Rows from block 6 of the encoder of a small image denoising autoencoder, named by matrix and row number. Rows with one number belong to one neuron. Each number is 128 + 24 x the weight over its row's rms, rounded and kept within 0 to 255. All counts start at 0. After the name is the row's rms in percent of the matrix's.
Before each neuron's rows are labels from the 100 images, of 14848, where the neuron reaches its highest value: "colour at peak" is the nearest of a few named colours to the mean colour under the peak; "strongest on" is what is common among them. Only what is clearly more common there than usual is listed. The data: rendered dice on a table. In brackets: how many of the 100.
# fc1: MLP up (encoder.blocks.6.mlp.fc1.weight, 960x160), inputs 0-159
# fc2: MLP down (encoder.blocks.6.mlp.fc2.weight, 160x960, transposed), outputs 0-159

colour at peak: brown (59)
strongest on: blue die (37); brown die (36)
fc1.197 083 [116  95  96 163 129 119 142 131 155 159 114 120 106 175 149 163 119 138 133 167 111 151  95 109 175 112 144 127 130 170 100 111 150 112 125 147 142 153 111 144 122 127 118 147 168 118 166 143 123 147 131 152 113 111 168 115 130 164 142 116 142 114 121 123 157 142 175 140 114 147 101 201 128 108 161  79 115 148 122 163  97  59 138 143 119 126 127 125 124 127 134 149 169 129 130 103 116  78 100 111 102 139 117 113 153 106  82 153 111 143 144  90 127 118  97 126  99 155 137 113  90 117 111 137 119 160 119 142 118 144  98 148 150 100 152 146 119 116 138 145 137 123 143 131 134 127  64 105 129 112 113 125 131 120 121 142 101  60 180 102]
fc2.197 104 [129 133 192 184 101 124 138 134 106 123 135 114  97 137 184 116 119 116 124 135 123 114 152 114 156 111  75  88  99 158 146  86 118 127 145 134 136  96 109 126 116 156 115 108  60 125 146 111  92 156 125 147 154 116 152 145  99  84 113 148 186 113 134 152 116  94 190 122 142  92 144  95 142 127 141 147 147 118 124 102 124 156 107 145 160 118 108 128 125 129 106 132 121 126 103  88 139 131 111 146 132  85 149 128 132 156 167 169 130 130 148 124 128 139 133 122  64 118 172 127  87 124 124 112 102 102 114 141 165 143 128 162 112 120 171 133 111 169  94 165 122 138 113 100 149 145 145 141 133  94 121 138 126 134 122 126 133 151  93 145]

colour at peak: purple (34)
strongest on: purple die (41)
fc1.252 115 [103 117 101 111 135 141 115 116 122 126 148 138 102 122  96 144 125 125 147 101 114 123 153 140 125 145 134 116  92 128 110 144 142 125 120 172 132 107 127 123 125 163 117 120 165 106 152 121 137 134  90 141 134 162 149 117 137 165 155 122 118  97 127 126 114 110 114 159  45 151  95 157 139 119 103 149 115 178 174 142 134 153 144 153  72  80 126 115 127 113 122  94 127  77 115 108 185 112 118 171 148 109 101 141 156 108 129 115 107 131 136 122 152 122  84 106 185 160 142 130 123 113  99 127 125 132 135 123 148  97 152 147 150 158  99 160 145 189 144 148 156 122 154 107  78 113 134 133 107 158 129  93 188 144 111 121 152 117 137 108]
fc2.252 129 [134  98 168 134 127 115 129 109 153 168 134 131 113 137 119 101 126 133 111 137 104 151  96 122 116 139  51 122 173  82 152 136 177 136  73 116 138 107 144 121 117 117  91 159 106 132 123 190 115 104 127 142 160 132 103 121 122 172 116 140 133  99 115 125 127 127 117 111 119 105 173 141 132 127 154  92 100 137  78 146 137 151  96 135 111 144 163  98 140 138 145 136 139 126 123 109 151 135 111 127 109 163 108 140 163 126 149 132 116 107 157 143 109 155 159 153 167 182 156 123 140 128 145 132 120  99 105 129 129 114  89 156 141 102 102  96 131  84 140 133 122 104 147 128 116 141 155 126 106 172 116 192 158 168 174 121 107 141 122 102]

colour at peak: brown (62)
strongest on: black die (44)
fc1.337 115 [113 125 112  82 125  84 138 128 138 107 112 157 102 116 148 120 151 170 150 135 137 124 133 137 102 117 129 150 129 108  61 131 115 116 141  69 121 114  99 138 130 121 115 108 127 127  90 139 121 135 141 178 153  98 142 132 145 139 118 118  95  95 141  97 143 142 161  90 138 134 117 138 148 135 102 117 116 123 130 148 146  80 142 141 109 155 130 119 105 143  60 126 107 158  67 123 124 115 131 130 112 147 129 127 172  91 142 133 107 129 114 118 182 159 111 118 136  89 119 135 140 144 111 148  90 116 163 152 126 133 109 146 138 150 122 135 153 155 192 141 135  94 101 178 141 130 147 154 141  79 120 113 101 164 139 139 124 184 183 138]
fc2.337 127 [125 115 127 139 131 113 117 155 106 145 138 117 123 138 147 126  83  69 150 150 102 130 125 134 169  87 131 153 179 118 103  91 104  95 149  93 159 164 126 135 139  97 139 129 136 111 119 147 128 136 103 118 125 141 164 122 117 126  90 138 138  79 127 111 139 143 174 124 126 122 155 105 119 124 131 127 147 167 121  86 164 146 135 112 116 118  91 116 107 154 134 146 112 172 145 134 114 125 119 146 130 149 107 151 170 171 171 128  84 119 129 134  83 129 186 117 127  85 144  95 157 128 118  91  96 110 161 111 126 133 122 118  93 151 139 144 144 119 110 119 158 153 133 189 139 129  94 121 163  76 141 177 138 119 123 102  77 104 144 127]

colour at peak: grey (39)
strongest on: dice: three (63)
fc1.134 102 [127 140 143 138 104 151 169 126 152  99 137 118  91 131 129 142 121 123  82 109 115 128 133 111 113 136 103  80 150 137  72 129 156 132 128 146  83 182 144 165 156 130  92 111 147 141 140 121 114 106 114 153 102  94 138  88 129 140 122  94 125 113  92 104 136 122  73 150 109 121  98 104 143 127 147 135 159  83 144 134 136 127 135 122  93 106 125 127  85  98 100 145 169 105  99 111 123 182 135 120 151 177 137 105 134 154 117 107 172 148 153 123 136 111 143 163 116 109 111 158 116 104 132  88 144 139 163 157 151 121 138 171 135 125 151 130 160  89  87 116 134 125 126 147 171 125 139 165 137 104 145 111 143 136 133 149 118  99 194 146]
fc2.134 099 [149 160 166 137 128 172 138 123  90 186 159 118 170 119 116  77 148 165 155 126  79 157 119 151 184 139 126  80 128 130 120  95 140 125 138 155 135 117 104  95 119 102 120 157 160 108 190 137 145 162 117 104 164 120 145 135  90  93 164 102 147 134 114 132 142 163 117 134  88 135 100 150 130 100 104 175  92 108 130 111 129 146 150 123 147 117 143 169 116 126 113 160 103 109  76 139 107 122 153 146 159 144 141 153 117 150 122 124 115  96 133 157 154 104 121 140 103  75  87 124 110 116 147 125 131 140 156 112  96 125 104 129 127 128 124 100 143 141 135 119 129 119 154 106 113 120 136 144 158 112 148 110 100 111 128 120 133  92  87 105]

colour at peak: brown (68)
strongest on: dice: three (63); pink die (34)
fc1.441 148 [117 125 102 143 110 130 144  95 120 139 131  86 123 134 148 118 110 147 130 127 105 136 144 144 130 112 116  88 133 108 121 147 156 133 134 147 118 100 132 129 171 166 103 156 108 159  96 197 116 125 123 151 153  91 134 123 117 134 130 179 127 141 105 118  89 144  52 130 135 152 151 142 120 104 126 122 207 119 112  99 129 136 160 135 146 171 117 128 125 131  95 146 103  56 153 135 138  87 124 109 133 119 126 133 120  85 121 119 120 121 132 121  91 136 119 126 155 158 127 128 127 165 123 181 155 113 115 116  93 109 150 131 120 185 113 110 114 105 126 151 140 108 107 146 128 128 171 156 120  68 152 139 151 153 133  97 149 123 175 130]
fc2.441 152 [117 158 163 114 118 124 158 104 169 135 167 133 120 139 140 111 114 107 129 144 140 139  84 156 149 155 138 114 137 107 125 103  96 143 145 114 128 135 130  86 122  96  74 103 135 144 149 144 108 135 129 136 116 110 123 130 142 118 122  77 138 109 159 109 154 110 105 178  76 130 125 127 148 108 117 111 126 144 153 153 182 129 141 116 125 127 168 118 143 143 115 178 132  92 138 138 105 168 123 126 122 124  96 118 120  81 162 122  86 115 135 125 124 115  94 180 125 139 170 152 100 145 149 101 100 126 155 169 132 123  99  97 177 119 103  75 163 179 123 113 125 142 149 116 185 110 138 141 137 138 101 125 114 140  97  90 126 172 132  95]

colour at peak: purple (25)
strongest on: dice: three (82); one on top (64); purple die (40); grey die (36)
fc1.49 137 [123 100 132 110 101 127 136 148  92 110 156 142 113 150 125 115 100 152 123 140 127 127 148 102 119  91 141 124 122 101 122 108 125 130 146 161 127 111 169 145  92  97 120 109 128 108 104 131 136 167 105 102  89 124 128 151 124 128 119 143 125 164 154  79 122 148  91 173 114 103 103 137 133 136 148 109 121 133 133 111 145 167 104 133 171 120 200 122 171 153 136 146 125  71 146 115 144  80 112 128 143 120 122 155 113 106 173 121 127 128 148 105 107 129 167 170 151 161 126 129 127  85 135  91 116 106 137  97 148 200 161 151 133 152 122  93 143 184 135 155  83 140 122 105 125 132  98 146 117 107 124  75 122 135 151 123 126 163  99 123]
fc2.49 106 [111  98 144 138 121 117 100  98 171  93 140 165  92 125 138 109 144 141 129 113  89 100 117 128  93  99 142 134 127 125 196 102 145 134 167  61 156 155  84 124 106 153 127  92 111 120 150 148 120 130 113 170 149 104 142  83 114 142 118  84 138 129 107 104 118 158 175 162 120 124 113 141 141  89 130 125  93 107 135 164  87 142 164 145 137 118 109 140 129 106 123 126 110 156 136 127 193  78 140 143 141 138 150  89 124 129 108 110 133 110 117 120 135 165 127  92 123 115 123 148  79 108 152 128 122 106 126 141 131 168 149 137 142  92 125 128 134 103 127 120 130 107 108 159 153 111 125 136 124 165 154 195 124 149 143 115 118 159 108 124]

colour at peak: grey (38)
strongest on: dice: three (64); grey die (38)
fc1.335 099 [133 129 139 130 136 138 111 129 147  85 187  97  76 118  82 108 131 102  84 121 157 111 176 147 129  79 160  92 104 106 144 110 120 126 149 190 114 123  97 131 115 138 125 122 141 107 150 120 115 104 192 133 140 100 118  93 193 140 116 108 136 144 123  86 132 107 127 145 128 109 110 151 142 147 140 143 145 146 123  99 169 106 149 116 151 100 128 104 170 133 146  99 156 104 158 161 136 141  96 130 146 102 146 131 135 121 112 113 113 150 114 139 146 145 164 127 128 143  97 125 157 154 104 146 109 125 101 124 138 110 111 131 141 151 178  83 106 152 149 118 111 125 118 127 100 147 127 120 136 135 159 158 127 153 133  89 125 122  55  96]
fc2.335 092 [147 102 144  78 161 143 131 105 136 177 154 139 109 141 114 128 133 145 123 132 124 115 123 105  92 151  81  66 122 134 171 140 136 128 123  70 108 122 127 125 139 129 109 137 101 100 182 105 140 123 138 143 105 133 123 142 119 148 104 124 129 143 125 108 113 183 133 115 196 128  91 136 110  88  95 168 114 118 143 135 150 114 135 141 105 110 141 110 136 128 137 152 108 117 116  94  99  57 135 133 139 122 123 155 148 168 112 132 154 165 163 131 126 150 179 153 123 121 120 106 141 130 124 151 136 115 135 135 130 138 123 160 121 150 154  76 163 130 100 143 116 109 173 112 105  78 110 123 161 133 115 108 155 147  64 150  97 122 121 121]

colour at peak: purple (48)
strongest on: purple die (53)
fc1.323 110 [129  87 104 169 113 147 153 115 143 118  77 133  49 110 150 118 109 129  92  81 136 121 131 109 146 119  99 141 149 107 128 155 120 153 137 140 128 105 124 117 127 161 136 149 115 140 120 106 152 106 141 106 137 111 117 144 119 108 134  69 140 117 118  94 124 113 142 228  91 125 140 134 140 109 188 112 125 158 119 145 136 102 175 144 154 116 127 120 102 118 113 133 130  81 157 135 154  85 128 118 145 123 154 150 144 125 133 112 120  82 149 116 150 114 122  93  99 114 128 125 126 154 122 143 120 131 144 105 174 154 184 124  86 114 102 140 162 172 142 107 157 131 109 140 127 128 114 128 123 167 141 151 167 136 110 124 119 148 157 132]
fc2.323 112 [131  92 155  97 106 163  84 116 125 168 117 130 135 119 119 139 140 136 116 125 131 119 107 134 158 135  89  93 125 111 142 161 165 122 116 151 138 148  90 141 120 112 144 152 150 131 131 157  85 125 142 113 135 102 150 139 126 175 114 145 176 119  96 117 110 119 135 152 119 113  88 133  94 101 147  90 104 140  53 132 113 103  84 119  96 114 110 135 162 163 103 145 117 115 123 106 140  94 142 109 126 151  84 144 103 180 137 148 114  92 185 166 119 121 131 129 151 136 129 145 146 125 157 161 114 117 127 160 144 155  92 127 158 103 145 144 158 120 154 117 131 111  98 157 114 160 111  92  62 158 142 182 131 127 119 126 109 129 114 125]

colour at peak: purple (31); blue (29)
strongest on: purple die (39); blue die (39)
fc1.271 107 [133 139 105 131 153 170 121  80 107 100  42 169  99 163 131 116  71 114 127  98 137 115  99  93 135 116 151 144 125 107 105 123 153  97 129 143 110 156 102 139 114 103 137 113 159  62 192 135 146 100 160  86 153 136 141 102 105 121 123 113 128 158 121 101 133 139 115 140 147  85 138 125 148 106 135 151 139 136 123 131 130 115 144 123 155 151 137 119 143  94  98 134 107 147 106 155 113 164 129 151 141 140 173  84  94 145 143 110 129 129 123 147 120  74 136 141 163 134 130 121 108 175 118 172 129 136 148 112 137 133 102 132 135  77 126 129 144 178 108 107 137 113 122 125 113 122 135 164 154 135 128 128 126 154 164 146 157 124 101 109]
fc2.271 098 [141 111 128  88 117 146 150  88 153 122 120 114 127 152 138  82 115 113 137 148 139  95 127 130 147 150  75 134 150 109 112 121 120 133  96 161 116  68 125 163 157 111 167 157 111 168 122 131 130 109 108 123 156 132 146 149 141 119 137 160 145 147 138 148 151 100 123 141 128 150 131 155 137  84 166 108  95 143 127 114 123  94 123 156 128  99 193 134 142 134 101 148 135  98 128 148 115 130 170 145 128 103 148 118 136 135 112 165 121 113 163 118 180  83  96 141 179 140 113 148 155 124 157 155 112  96 143 128 112 151 132  89 141  89 148 122 145 107 108 126 155 153 108 164  87 145 104 111 109 108  74 137  94 129 168  98 111 126 157  85]